From a checkpoint of a small multi-label image tagger: moe soft, trained on drawings of small networks of dots and links.
Rows from block 5 of a small multi-label image tagger, named by matrix and row number. Rows with one number within an expert belong to one neuron, the router's apart. Each number is 500 + 25 x the weight over its row's rms, rounded and kept within 0 to 999. All counts start at 0. Numbers have three digits each.
Before each expert's rows are labels from the 100 images, of 14976, where the router gives the expert most weight on average: "top examples" is what is common among them. Only what is clearly more common there than usual is listed. The data: drawings of small networks of dots and links.
# router: slot weights (model.blocks.5.mlp.router.weight, 128x256, trained with AdamW), inputs 172-255
# up: expert up (model.blocks.5.mlp.up, 64x128x256), inputs 172-255
# down: expert down (model.blocks.5.mlp.down, 64x256x128, transposed), outputs 172-255

# expert 43
top examples: nine dots
router.86:460506521475482536526494530474494521503516461485521502471486491497518498505526500533481515526474476493500462478470485485543507499501512483507472501482464507499494519491477517480530501487535542480489488524515492479504503511538509491507519546472514464517
router.87:478473458479470496511500510532454540534552471518529482499509508499457533489492502538518546470519526551471492465522564490533500524495488476543465553526489533520499494491488514470507499520486504515468502510523502512466524528503527476508514540519459495454
up.3:419476497499511486492495491565495514463477513480489487471500493515491495506500493516569459507531485494502511500450495545495433492477505496509511498430494488473418504511491470518523533511505497497540544484490521481511537511511494506446488508491499423482
down.3:569516506499472510552473515495481502513548484534506509534500478508488492524497499503572498516487485495503505485511503428496529470506527495488484569517498505495570482505498531470506501511506533514485454513547487517504520474475525482526496460510458514496
up.4:454503440505511514555450497520508492534549518512498519448500517504500499433498472484531521542515507500485493513526514518460581503512487473513482525528511570511462494481473538480511469450477520501468474520524497492510468509500510507515494498499481524490
down.4:541480480513521484489531504534503463491485501545513490503532492489500497466518533518473506492517530524543502471470468510486446484463434494521492541456532516480463492541496496545498486539525469488509503535492518509439497486525526475464519499479514536479
up.5:409487484490542479493496526531466522524480506468504500490475486504487484483549504507620501468522491503497489519489521495480493490506518481508523452486496501494483466521506499509508476526496514503540523486488506505513544516488510505415450518515518424511
down.5:571527503526471502498488523538532505466511434538508476489499463512500509537490527480539463523516479511506536447471511493508519509503493517490505558517518475477439476496499504493521502497513499511502469485525529516486483482502513485542503481514485486470
up.6:701492505510514506467524478510487501532488488494500501512534480495507492525503491489453496443471510495492488505529513502513480485485491509521501468500502485509613504497526505501514521512495498494530480486504505529497540497473497508513484496524501516497
down.6:512518499524504496467525473532522499493509512510548505490524544474492539503503501490447458480493504507520509530484470526493470490502464518514519507468491502521381496509503511525494486515483469501487505521486516514438466511515531457486496511464547529473
up.8:470473499467514523500491453474494506497519489531475513470492502498489478504514472501494488492495511512542547499576532504497543530492525528495486476532466500460542519463524488501508494481501504483506485530463478509497496483517479497527479483444490511473
down.8:544495511498487469549517538485508486513511526497506470545536522517535525469521517471538503490532521498486441509504501512524444514537504459498505511476490571486478474497510520488471454503484495512497474472472513509503492496534534518488501521514514488552
up.10:660501506489504531485469516509513500499500499498503488507494476500470516466525515486463480499493513517483479477513512504512491544474470481501505501450524500478445510484504529498503476545485525480493519476524503496494526500500565498558500513488509493495
down.10:414494526513551499484524496478491516475506510482521497481507515500496500478491506453477501499486506492521515526498497545540520502520502495478490437547487502536572495511501448519479489486514491460523505492480503510540484504508499485424534474501534475520
up.16:467469528489514490493529491574468503491478514443494483519450478531476493519547499511563471455583496487487512485499496444493455470484508472522533482482510507501485469534503496509500511540515498497540552520471515491504532502499477515430475502495524456509
down.16:551545517520463503533461512488533499492529437519518465515478477484522459486491539494554478519504503495514509515487513466504530536507516504481502543532536503491556525496506540474500482498504506512487475486523507540499456495499526478554512485511476485519
up.17:667485486514519528507494519496505505477512481518498483510508525484493500469499504473488476485469515496496497499560521494492551528519504489530478437518533528489456494498530508482511484504531497492500495511525479547486492482514550514473513492507498475506
down.17:423499550479547483503533445460501495497469481461519480492484501476497495457529529485502517489534487490498520523463465550533521504510514486476529462517477460507546520518511498510466503522488478456534495496451506496513508511498494509465484503500543463524
up.19:547504558494500510471534504567505515510511522444487482515515517499502485553455522508527469500540468498518492484466484543513468503506529505506521487490517467504464505514470544523493515526511513507497505478488499514493513503509511486484526514505507445494
down.19:544540457490526520501503466459548493527494515462537481544523512509514487491481518522486489491536486499490492510460517498481524475502471521546494504531515473513512528450470479455508514522477526537496504522535565506451469511461496501531493494472508530512
up.21:497503459510491500474477503535502510490496490545547522505479480481517469478457496531441461511544511510506492501455491529493479550510544520509479537497518497470467512525492511526503531497451500514496542476490491509499486527500470504472502521508505503499
down.21:524492503503501469489506530475501477498503507563515468519509485502435480509483506475469535499547549506480492496500523481511485477500480453505474444503497504502628439500468524538490481476491505475519494486491521545500495489475485450496466494535515546476
up.22:286486538513483493501484492483486500490480490487507501515482449500501524435503514493565490508453495501495500488496507476555494550481504530505488495483489489519492482517539469493512492483480505496477499530509461499492499497484490494549500512507488505493
down.22:550522505473487515493522479522501507537492553529534513527520518496478496491483494509486468449509515472490488508484516530482456509508472474514502527467493513499439530500473533481526525570486485490487505490504512513505494487490524480556490499490451554453
up.23:418494525505509501520539567533528512540535512462502483531472502489508515493500530496628496494485484495500464486491484532505555495519526500505535463454493508504479488476495521509505473499508494501502475470518476504500508499486545498447505501515562451527
down.23:554521508527454491453527490536516516469505465496509515509533492475480492540472509510504454529525479509510511447457486488490451486520491520501516514475520456518414428538521523522507526503524492529507488493530486496471526496490481456519479518500510485473
up.25:317482454488482514520458523514501492497518482535493497487459485498484512440504503501499506517504491501485499490518511513512536485501510507508532540555488538486492478492484489473516481503501495483513475512480479498504490504532508510500485498498477505489
down.25:535519501473483518519486468520505469517511531489532518544524526501534489480476513492494481484517529486535466492503498501496443532493443499525492522426530548498453530503479526497493492515493489503474526518473525507478464536501531488548478507474500542505
up.26:621511493520485533482471519490508520503516459496505472532494469485492513513476502473478458508535493516491487497477516494500505529492524483501470480490526490493413527480502531488508507559488534482510516493525474514488500507512558508466486511515478448504
down.26:438510554501542492458527514481461511477485496473493475476499524462524481495556528494538524488480483470537521520484526524505527511478491491497530486563504483522579516507501477493450497519508483467523491458473515507528507477501493484464495495527512484516
up.28:503513486524478503464502514522532501462500483499512495512485455463489485497460533530402442515514500498497480484448490478552471519495509506519495500539490503495497481526517502517476517475498511497490504487495463509491500520502500500510509532513519506539
down.28:520471497516518466504497554473480488460504462587492484497486493538448531496509510485521494506550548521476520471494517509509494465496480469492482456502492515497500439498461506531495465464500500470534476496490522532481482476485537473483501462529516522462
up.29:365524522494527529494512518477499503513541484471498501498488517487496503456540483491627471497499471506488499483499506512520540557498464460496495504493512497489427556503497512489481522471467518486522522449513470509507509512514542510481495504494490454552
down.29:525470469507481492504462518511470488505492489524461502473504489508477535553484512505457543556518485546476512449509524503523472491499505522513489557496484488472573478496524508495511498486520534507469476545513501488510507448506478523517511518529511512455
up.30:462507470512516534491475521488542517472517493509512491534486496482498475480500497502465493528522509488475486534542506531481521479504495499531532535541500502509496528466461483461506494488509540494463556476550525512504487515468526476549451498486479462542
down.30:504500513506482500496525506528468472477492483513481487463508438534502536553506534513490495465495504506499523464414496518522513514473509523509503461507534500503520477550503486534523486489486471495548501532497473474502473504509487515417523517519507522479
up.31:482475569476499497470500516527475505536513511449500476515438495465486503504532485504646484485522490492521502468479497477509506497481516490504531489488493504508492521503531483513525490524490478506535502503485509499502534501516487515415467506491527466530
down.31:560527467515503495527476490499500535474481435494520491497488495518529467499462543491541526543535496513491496503502505467481517485505480498465502554493538503480595512499468533486487490483506525531487497478556525486498478491478484497533508476527491481501

# expert 30
top examples: laid out on a circle; loop; six dots
router.60:466498538491500537476525513473467523507503489511521485500546534485526537480524472524547480464521462513500503500531500521487504463480495512475520484534501528518470472498473480532488514473508518538525495444476493498463542534469468460523505488489469533522
router.61:476502503470481506486525501513510503452507492493494501546494539502506543472543499481509493509483496522465515499517459489517527487541524503513540516486511474505487517501506466534511450470504503474484544505535479516465483512476504494510497488455477501501
up.3:586471491488522482463534523503483496525487510453496488485455509508505483542505504496499477488487474507481522488491509480525496450489554486499554513498504458482486487497500518512495510515480515502489493457490510488480520503477500517468504507504498457499
down.3:458543493507512550489511462470512533541512495486536522529514519509517480459491469499535488475486507449501461542528468465469506503546468505516486481511489504510475517494472518473458532528512511538498528505495493514486486513462520485561479494471492517498
up.5:490521468488530518490501489505537513483506503495494497465525505518495507516483495482451526509510514501472512503514501529483506464500520514470495539495505538473510495511469479480535467509526487511503523481541504505513488503552493523452492500528519464537
down.5:508451513466493509493491561490496474488510513565473455541535484502450515483463528492512520497530521490489491540482517539519463495494481496518505481498500511493494465516498481491525477470513484497510507513495525534488456563472490490487497514497499509482
up.6:564507500485500494546492470440457503460498496505516507456533523492504509460536478495516485493495514472502510475513487435508461547509508467516497519487517519517558523530480508484506469494518491485461523512476520495506493487518475489559487501494471475516
down.6:471480536531515468467497494530475445501484486489469490487479491489513482487524520496481515464514506493525477554483471508500538516484502503481533478453508504485523510506526504525514476484497489495540503532510513523515469488521515492474500495512536537511
up.8:489511546523526541473466474471559513480523517507498493476524469486509530547489463475489506542490503487474502487491499533465510478512477492486509514499536548488484487497490496462506459478492508495486541469571513500488466502530508525478485487510483445542
down.8:484484493475495510516500551473452481524476573566490475529532528536458511480465533517480534452541542476522487570490508522518471491486477513519495479482514511496534464512481473509516493506524504497495511509477500490508467548465481493485499519490501531472
up.10:581470500486508542502453527506526495510507521548499477539539477469469512547533515490529461489483496522502477471489507512515520503480477495506489478509509519482442513468506491510506467528479528495472488494543477505492507515488584487507500507512498508507
down.10:445503511526532493488515496435473529509478499482507498502485532452499501492492525492471531510529491514525551504502521513476527508510514483484494464556508468504624501505473493490473493530497501474515500456474491521532508475499490490442507490509540453529
up.11:516510483537467498461523477528490494494478520482528508482511459460499493493479505509407497487450466494526467473523494514542509508489511492524480474488480496489509503512542483530497537464499530473509530505456457497504519516492506484502523529467507534501
down.11:494481495514490488506490530492514478444508472573480475480462489517466567554515500456504478522513529541463533443481503522543477499521518466495487492509518488512520476505479528509514473491468477468526482475489494534488490468504537491497490484552490498486
up.16:485467475476476517529526510470525508480471428510497498550473514532488486483519510487507496516504524504506481512530498451513544459528486512482504520441496505471520488511513466545493481475527492496495536507489464482487486499542522495579508478503490543486
down.16:519517476515527495431500444479470500512486500447477536481515469475496510517538481527463495508543470490527506476504508491521448499538513481497502473535489478537537489474528535504491538518489521488524481488495496512474503428536466513461478518500507508536
up.19:617484538505495530496479531518511498519538478471502500509507518477500515457501499503532511503481517518514479469530507506514469506464467469519510502494494524497449527471544492478492470510550504488501501515517489523511527495499520509582531503518530500533
down.19:462486492507558516521529481510475491480467537494497477486494496517515507479492515467499512494519496454523487505478496555517535507486504497485486460476531479507621482501503490508509471481509510458556494508503497515504508495491503509389503484503518499498
up.22:493507491505519492475531493503511503495519516452496503565540506507486514525487501511475474474488542496477487498520520452530485455492501445513496462574494517507533486511479474467481481466493499487495494506477497541518509502523512487503479502500538510555
down.22:489457495502499523490487516508533473489497444551483494445503470518486528520489515495502492495490501525478495501504509548526530540499515557496518593480462496507440492491490497509542503484496454524498499475520464469478459531521513492524529512511467506467
up.25:333531543508512503454493506457480494506535480512504500514505496472513515499507494481642522497479494513507499488494504489505528511482489465495534513516504493486439512479503498472520477532485499484536501481496499503487527501521554517449502502483497482484
down.25:538478482499472485517467529516491496513498486497494504480497464507526509517502510516466513509511516489511470492523531496516422510498496518519488551440476544489558502503493482475512459455515494527474514481484481491498496525507464500563474516476496481485
up.26:501524481491486520488477541507507504494537527515509495511538489479488516459524490491471504518532497500478477480453504505502466468502525446513524523586501510520578473499479486472501490503487505487473499465500511491488503502508515508469483506507496491527
down.26:514487528496521497513501541481526487519472540516463481485504494507492559479460545516473498477454510505507491541441498524541486519475473535495468462462546532497436477526514466529515470488503490480525519522525512473521466551468483485480513525548506510500
up.27:650507502505495521468515456500518498482521484512487509539506499493474488557535495486496475498530484498529485504543493496487511501512483479520500517458491497498525530490499484515512525478526505484502530532511496509498513487512465484575511482471525534491
down.27:551536526503488512484514495482534497516487505471542481544551519518523529468448536518531454445512509476516506518431507485507503477476452496509503469472521497512477519485486507490486536514469500498501499514507487531465478500483518512492509493485512516529
up.29:521497467512492500464482514558539510470504475512496511491541448531489482483454510508447483491498546499502486510467514504546471509486502542488477488498502521492516465520492499519511505469505498520522496495501490524501465510527495501509472548518562473539
down.29:518469507487490495470493551474475486525522514576516452572516516494451511488508501501519505495559548489498475524498499509485470502475468463521487481481481531491517442489487473513517482483508474497539528501521523519522483511473516484486508501516522510480
up.31:580521464499542500458481479489470502477470456484498500490494507513505478466505507495508474476540492504492524523482491433481504466497549513483549526558513447461440498501513513528503528523462489489531527508481536517473507501503505506495500510499467472471
down.31:446532537517521492511498484474530518512498471484512492492516490498518461498553459519501491478492457515465505524503492489516528468516495506502513457510484507507531522481482495467481524534515510528505507472520500536530484486494523486514476492489511522517
up.33:457474453477510487527494523470499485493483507460486505548467474503484510490478520497494464501518500516506497498506517469530457535484538523518513479590472497490557443513507509506474511508475519492522454467486475500505509501500500501517461517500488500515
down.33:499525515507441492547499532503507500538539553543495498507503544477498528506492505505539476493533503457524490497463515505498469511520479482505495492472525487524431470499493490473496461544479490497492494539484521514513483477484517503482502493520493504524
up.34:653482448484475547453487498489482503500480489513503492497523501487487532541502486501535514493459471493524479488509525476503540495458473510503479485493516516505425476467495487487526497496477501471500479500513498494477500520486550500542509521485482492502
down.34:439483526515533528471506510486518508452520497513452489500546521496491496475491540460522476490500491516506520484509529520541523502521476517487514447510503475510640504541498479479472532504513493472521506498529518515515464483504487496434527472518529487505
up.35:561531494506507489498510499474495513472459457486503482511497511495503491462493537492478497507546502498490516519492495471498489499507535456499539486556525457477467481508487528532506504535478489488497503487482540510494494493481531489461475500502498466471
down.35:447510529506519481489513443515506487493515474477538513448500515453515432504566463501460499516503488495497516519495441485464523506506522492490526494526499498483462572492514501479500506534507492525523490516491486506534473488520508494503509511491506504511
up.36:501531553519490525513505566455527505504530520490501475522500506475498512502500513485541457476508489501473478466484525517533517543514484467474511542505510503494495521497492528481494497538507536487466492451532504520504509501475529514529483509527539472574
down.36:451459486519530467504462486506438511529474535487499493481483494470477494497475525505511548509512517492562505554507484531488509457470506496498482472542511485531512482470518474500484473496502501513519455519458503460547496485482453484439495504499508454495

# expert 23
top examples: laid out on a circle; nine dots; loop; kind: chain
router.46:497518540477457490494528508490534514524502525484517493534517516532543506490460527581506482499513532494479494537471485482494506482486426491520499482501540489509462486495486513514465520518482498544474499520488511494487472525513529524495493482507521533510
router.47:476517489469500514470519531531558476472534503501517470519483532519523523498480535538513441480510533477479459521465495487497482500512482521524513462488536499507470501520467547480458496496518492481480536486513489492460441538484520480503506491467503500514
up.3:620500523524526509488485522493495493512490513492505479471536500477489511498529500483539505475485478505483505470468508532485526536478515497470486490496506495493454529488538532459504502561501521489507529507539500505499513494494556540489489502505492489558
down.3:416503510517521494473515489448450511479478503510510468486490495488487499495512497486466509502508467512543519520485493531529525480515501473493485441545500483529598488476492466517462478499498487466536499488482510514549513459484486476416512493529550451490
up.9:572526431485492500483499500537473504484490496484508500517554477494511494507549502493421479493577476526467497499506491493465449483502536453525522553571499462502543487453471497478504490534495498498532498505491531495471494494486539502541490496503475498476
down.9:447500548519511473516494526530535501471530455487492500501477493495536500499494511488501509494442552443480511531496497512539532560489503521511481490519521483503474470544538463512507467482510449481486547518483473550544475531523488490509518506528497472519
up.10:563498470487504526491478533553493500527487501505503496486504500521509506525544488497404522476483468517502519463480515513483531466481529479503469560548506481482565532458475494479512497521477487490492495466498514480489493499516493519505482502513488500470
down.10:482524503515502474501520532461506511519508523499513490515515483480523532465481497532537509497480528481486465525511475519553456540484460512525496456483506539524541454500501476515509508500479498493477543551523524553564448546496503481510504501553492511513
up.11:600472499488516533449488498505491501490498459510490493499504502506477489543459466489575516537492443500548487454503509525483518524482488532502460514500504521493432552475541527491500465523510513485528491471467492489492509501557525522490492512494487526525
down.11:453485489541512489500501548451476509488469502515503468537498497481473523493541541475466534466502484535528525525481544502490475506494520484486509453512485487505614523521504445499470523529506498484496519475499496505461505473466495451448529471505563476512
up.12:636492451483469525442487471521489503520474498468507491494503509490483505487501491506532493501505492490513495492496510483470434463484471499502468482482508534499406511497498479492527528488531490498509506551468508491500512498483519502568518522505487522486
down.12:455483560509509513516509533510527526466510487525508481497509501480528523509512513458560484460503484478492520511476510544523535499512492502494493440512552466517623514509521477503489496524500491490541516480539495494506463460484492489443511473507503471512
up.14:593484458490518525468462488479487496480467459484506496494479493479475500469466509491510501516535519491533495489435507467505479491484508471468476501515526522501440541484510527496522505532519511495516492543516534518493507492512491489515488515511486504478
down.14:464526518523520507493532523516528497480502504516525482496510506496537489492567480501472481459501459508497535509519525542483551499532504506486524445499534475484549475508482499551493516498475501491558525441499492546488488486501543482461530500480547499523
up.16:494512552534505517497471443495512503479515474503506501508480445490502503537518475493509449514457466496513484466489510513513537555511472480508477458431491512504457512498524487488497532478539516489478522519525472498497517493517498493563517496476531514515
down.16:536510503491539492529526519511513502470520477502460478509536484508516489441462543509543490490546493494472499477462524519491515482475448536520498499524533507488479483502506475497486532496476504473517515579487543508482483523472499512483453501504481499483
up.18:433489520516505516537471532487474485521541497495500493473470529485510523490538483473580487502494484497495508474480500501483582516508523472492490525533503567503456514480461518453505474500495486483510496483512489500502493492523519530454510480500502483532
down.18:556493470494500478496511498506505491520476519488467550508520475476507494521485497522474524529514520515539485503528485497546474462487449513525497548467492484477548482521504495516493467491524515502452512481492501491511497544511470475516491519489537517476
up.20:526497483544462477537545548518496502472473459473514487504514491492498493501471532500560476515542520492485521537528489472543427527530531478501503434525497471496454489507517518512488475517519489509483495482554480524495516490479524497514516495514550497534
down.20:513519482505544498486461440455495507518493493461498508489460493476484455472504486509495504496543469501507515479503496515450552491481536473483529498574515466482537548462499489505499531526496550509526469495459497509511506500494510538471496513486487512519
up.21:488482534502497485519528542510528514495570446469502502530472500510501500573536511485558525497464506490522506539518484436489569470514525538507562482476473499508512492494519480529498464494514486509517487496511475504481486479516509467483492499498535517481
down.21:525498459535499490461509471486513480486486483462489518483515434479494486525487517494468483521537488498527500485497509507506504475499497520488518495518500496515571473443525535492477525498486500510524448495496498524476500484524479501494484501512504529526
up.25:569514552513503496519500555501484505488497491496497492492517514492516507487503524485532475519490502514488489504509482504491459520505528450507529505502505514500433483523524549504470513544494502508485469486548462511505537484486531520510527481525513489502
down.25:421484491508515493486504459472500498500483489462529491466486474480492481456512485495442547504533498470531522551495473543477524519485496494482491422527473450514569503481511457510517474492512497484532491534486520527542509522494528484482497516507536479495
up.27:504485510506495493455524501508527492482499518448494491547535449495480506511477512506417476488535478502498490472503516441576482478511513464508519451557484508502517471494488482496481519489527530493504484518461488516491514500508489509472485507509540510542
down.27:510453512503510502497504486461531529519509460528505484487468503504502535520520525532537488539501517514503494454508513520525509524501471514496490541458474507480420529504468468534508489496509490510504512524533471500467455493507527513486523511513506500483
up.29:516489491495462500515524474537471500509522502462512496528516555490500484462574484519462507485513492502511528535466497434474511488520531485509489443542501462505564515496498488491509475537532493500504465500450540481487527490485480496462493497490516489502
down.29:506519556494531467531498482472563481447514431524476494475483479471499483527479520481490478521446500507459504511480466511545533531500506530488510558485526508478418483521516521499460472489461500515515511525534512532496430539552527472562513493487498487524
up.31:638485463510503497508527497507488489492491480487503501533525506499505495459511505481498518503497492505483495483553491510489501546517515480522481467539512473491496514485528546510499498521542489498500509494508534533503531477514472501463504489511524515496
down.31:438513529522523498495506475471549497481465459476552494478505531505501497476524520503469479470484502493524544522441451519508536492524493479465527474508474494501501527517515509530492520504462468488554485538505481530515474506529514489484511501506514505514
up.32:317530476499530519469485481478500497511488493492497495478513509482511503500535519509613488470463477504538484482497498480496505507493513492496515481495507496475417530470516482496508503512483501488509493516512512501483530493511572515460525505488522511531
down.32:558493500486485493537459492535518491494519494509486524517497483509498508533477492506504498526528521514419522459522521479519503512510502528503488542460489503492505466488505522486510468477504521538466485507522502506536501520486502527630486491499484502465
up.34:539535482493485499486495511497474513477445516491494506495520494492511495522543523500466485484555471518489480508527501511500409505493517451509491508498501462488516459482442486517484498517515480492508518472469543476510498488529513505537517499507497499476
down.34:454498523500534477524494515514512519499548448482512496529482511483528514456474532530484521519461521479472479522527483502537468591488518520511452506510501494541512496500522469472510511506484487502461516515507445520553484503477496528555508483516479486505
up.35:510481512492522508512486503573530517467507487540512500500519462534515492480439503509437501495483542492512507525490510563491489536475470527475480532462544530488454493516472508503520490487475447503506510523535503510528459488550482491468510507533524455478
down.35:502506495521505508446529498503504482525507503532475491525538509486493526530497523531480507486552498511474443520533497495523506513513486479543473483503480472511548484514486473558496523499510489488493495510518499534480477495449492513489516480521508547504
up.36:558491495498508498511532517485485499507519498450502513534483512505502501504546505508438513479462523493478501519486495456521559481503510455507517478591486479522572456478485494490499470484513488492489479475508479521508503494482477500520457499498540493523
down.36:486472482515516523503475501524518500488502461550521492465482479528495529559502475527521478487486520525474476510493518551493512539472527518507503525465515523512406504482481486511520485483491464548504512474515505470485474537519548493485548493488468494514

# expert 1
top examples: five dots
router.2:471543525455509493455511506514492541490456502488485527513492493460451473534513496526529492498514479462540473504493564511519532465495533504539466479483457489519527529450536511488502530519495518475468477494458503502489506485469509443494511513468454503494
router.3:452479481435447456505476497486489505502488479512520510485496527510500511484534525541512498526466482470554495501465519461472479473470487481467528519477481524535523512539459457480503538487519532485528500485464542496456551464495514501506478525499486512524
up.0:556498559498471495512466499572494504501530463546522494466487484484534510478526495498470523497506486515528504482496509523522467536487502527508451522464495480504456488485558476477538485493436479481467514527473451492510488493522455491558486524516478482483
down.0:493534476508509546461519478483512497549475490492507510513539484510518472479494466506521486502484503484465484472514489465550510489515465477506495496493501539543631495500458529538476518525551511497488525503549518529514478489511489508508487516519494565506
up.3:455490549502498516493520542482517492530521504493499491505476523487515525501540508494592475483463496498474505480502502546526545507495513476517536503447494547504453520487479549500499476508494494485513469435527488511490519494497535519492513483508512503552
down.3:496470442503536472480485469529485499505472504468485508491494497490489494534474525518469563545526522487536495511521487486472428485499468513509497524450511465474551462485513483497506494478541514529476515555498513485467501523478449495518487488475528483476
up.4:332495510503517538499520468471493523494509524467503491496517505484495474462503524498595515507518463487540474488514491499489524516501493503492496503510501483473463580465519496498505531529532508481522537514465529495500504501508500517430505498489513500507
down.4:556476476509469444504459514512523475513509451525501509506469476503481540559535480494477513538471499527492510492524522456488515491522502513483486541493475520513569459514514492526497479468480489520484485484481463464502537512522499479611511508518486490506
up.5:420506555498498516524519514481498506522501496501509500518483500507496514508485497501650454498540490511486498487457510544537477498515496484485512533449513489509455500511482535500503485527521513501487539465488477512514521514502507504463488506532491438512
down.5:541478454504524486478472485535483502536475465477493493462487458490509486537484510520545501515540498519539510492502493455461490461498522517490520537511510478485515481487491514506492513469504507516501490485511506467464510448466456496538457511485518480472
up.10:569500467499516486436490479511495498506494506485490509478521501475488493526526482480524495521498485491564491498540497533468466523496495518526459496441474534506522535517536525496499549492488519496513495536500462497501520493530475494537538505472482520498
down.10:522512484480486524524500506487510505488509518491514475563540510528469569490482546500507514487501493511507474492476513515529529474505475474504493474501503502551588518470470494509484507509489514499503502516514525507492493474492485479473496457496499523524
up.11:617489452496499496450505473501461494479473476457500489504501490503488487457526491505513488515489501497546524496529492498487502469502510495513484475440486482476436535518488481507522525497528483497529517524503522505490513491527503499499500495482506524486
down.11:470530535473479515505503518468535509528520489484495520516525504521531492458526476485547512432465495492454507493470501503552528495509515502485522483496510483515586523514515510494480543515498500471510491460511468529521516499474503534514481507519488515527
up.14:480486519485480499454533512502522502527488522486503490552488481469479507531482516488561479496509473506523488499479481537510478518510499503487499502442488491527467537499492511506514507513517497491508490505525443535496528502514486503566532517489502483509
down.14:506512466488517524513491494491507523484494487465501482519533490528500499488510528503556527501503500490519495499489518470484531469497495502518489489537534461528629497474463514480487539499492509520522494492513522496475485480470455528457475463510477490506
up.15:483495462491492508531490515420464493482517522463496513529487494497498511560499502497474509495433527495458515483542504446500508506489473450511508531551524458499566484485472536481469495524498513502469508511524475536510497496506520501544499487506492520523
down.15:467495533515511489459473498527496490515525479524483523475474485487486505540480527513494514490498530537568469513497499528522501546492510517496490474484495509517519487499497483553510478460465478487497500482489458493496469537514506509461521503506493495483
up.16:656493528492502507500507536465484502506495478465497474512523502498506491496496508493509491479545494498479514477453491483515483521500516500491510495587515483483495518508515508498501521525510518493505512476493500507490507509470522510479491499503517475505
down.16:431531489525520522475491459488536504532493512498551505514492518481472490487497475499468466471496483494494509532506474506485527451512484505499519502488488470527418549496482503470482492539495499555475504493500519493485484510485510491512503500483521524496
up.18:615476482507462544493483520517504501489501462518506486537483481483480501450473531494527476486500505511493494493519518490511475562485491488500497477501515502482427529455526497500529496505531517469496504518510476524489485499509552501580506514500494491498
down.18:450526527511561483486521485459468518482488506483505481472512557488500495487510503467514542508522488499528522525471474542532513486503502494487519450537486496495650505513501475507482493525487504476523494490505509508519514472479488517414517486506521484527
up.23:562489524487483527496483510516524516495498485525517478473475489497470514571499479498540488490547481492533488503494517453498527538463496499480507525465509511502439496489507489516525482537464504488506487510515479505500509482515531512518548517511471468493
down.23:482491495523529488472487515464470504501473509475465476541490517477485468442526548512529534499497505523571522516509508494483502498480480470521505478567512496529639540478493501477471511527518509472500524461491496514486505491488497498494498464506521480509
up.25:545517470500494492538516529502501501495519480510499486522522513499505512494529516505437498515467525488456492495517506489532599505512485451516505533548498469499554487488473507481488483487487499492477484487515475526501489487491500522559482505532529507506
down.25:440476522519506522496493460488494471497520463491530533467488486503515511563508494514503492482485534545501507501489478485500502531498546524524488504491507504496487493487515531513515504485501474512515505501491470487513491539513512492458537537488479493516
up.26:209484484500500497509497506507491493513495500484495494504487494506490502454480515500540509479473499505508503516512508486508525492482532525496485490512500504501502503503495521492504494507492516496503468509494502500498498506485524513467498501503481527518
down.26:580521506465459510486497500506498488507493529536528491539503508510496519505464519521485475498517514480477478501468509513491445502505459480527501534453492514507393519508475497491517517546483481512464524518495506505467502499467513491604500512492490551468
up.28:419518579501520511482484508500494495494533505487506507490486522495523510517530467481634487533508488502519501463483484527526516558506483486494534510479511540499410516514504527477502470499457487494513505482518471512511488489522522503446484487507492434491
down.28:519479452513509460524493528524516493528476499520474494488504492497495524506508509520484530499512494520476496507530527475468493477454487533513496541494508477480623506504514501515530491464543539507486509511523525480498483511493466505487522507521529505448
up.30:483486466513506503537511466448455488472473485508485518517514517519498502553435508490504519507473506504475488460582484443490537470467475465462463504477513467462538489501485516492467473494547510487492488527524457534517513492517527511515508482503518496505
down.30:441494520463494476448483498493473500504526448511515517519459509497475493522543507530531512507490503504541485531509523509504471535506521527526516544523468509538543478491496484506494520499451470526486476474471464475462485515520517522499495491496465506515
up.31:304514486515495520484486474485488514503494501482496491492507503468488493466515501508580516507459451483532492510498507497502527477487491486499506470501501468478441550484519490497513494508478507488494531498504522482494538491493549508439514493474518484507
down.31:577461502495506516543485521506524487474521501511501514519495475509512531549505510494448499552476508522472500457519514482541533517496526527505477539476445534497517456506500513452493512494499506514468458494507432483495493477507504505571467531488469496478
up.33:520493532533482513495518492534500493496504492429501508512545502521532481517483515489457484516478510529494522488481507460546535510515508501503474503555503436489523505499492518502499483472501484456450471470559468529473482482494515520594507513532515509522
down.33:463462495473510500547451531496503493487529454549512527497483454496450521518499464540542516491537523507478475476480480489541467502489511490474494479475494549483514456499514473514495497463504482536531494496459487507513499515507527490492532483472497512464
up.34:320510500506512514473503483453503509480490489490496485524508477491490499472478506473630495503525491499513515484482503521507520504511486466491514475494512466504418557511460516504502523517470498493525529496492472504498516492479516498463512500499503485484
down.34:552509485508479468521485494552508493493488460497478495451493475505493503547526501509456502536482496501496498457500502484505503513491508526499497559495483507481562476504521490476524519482523528521500458526530487481545488494511485524548513529522467502503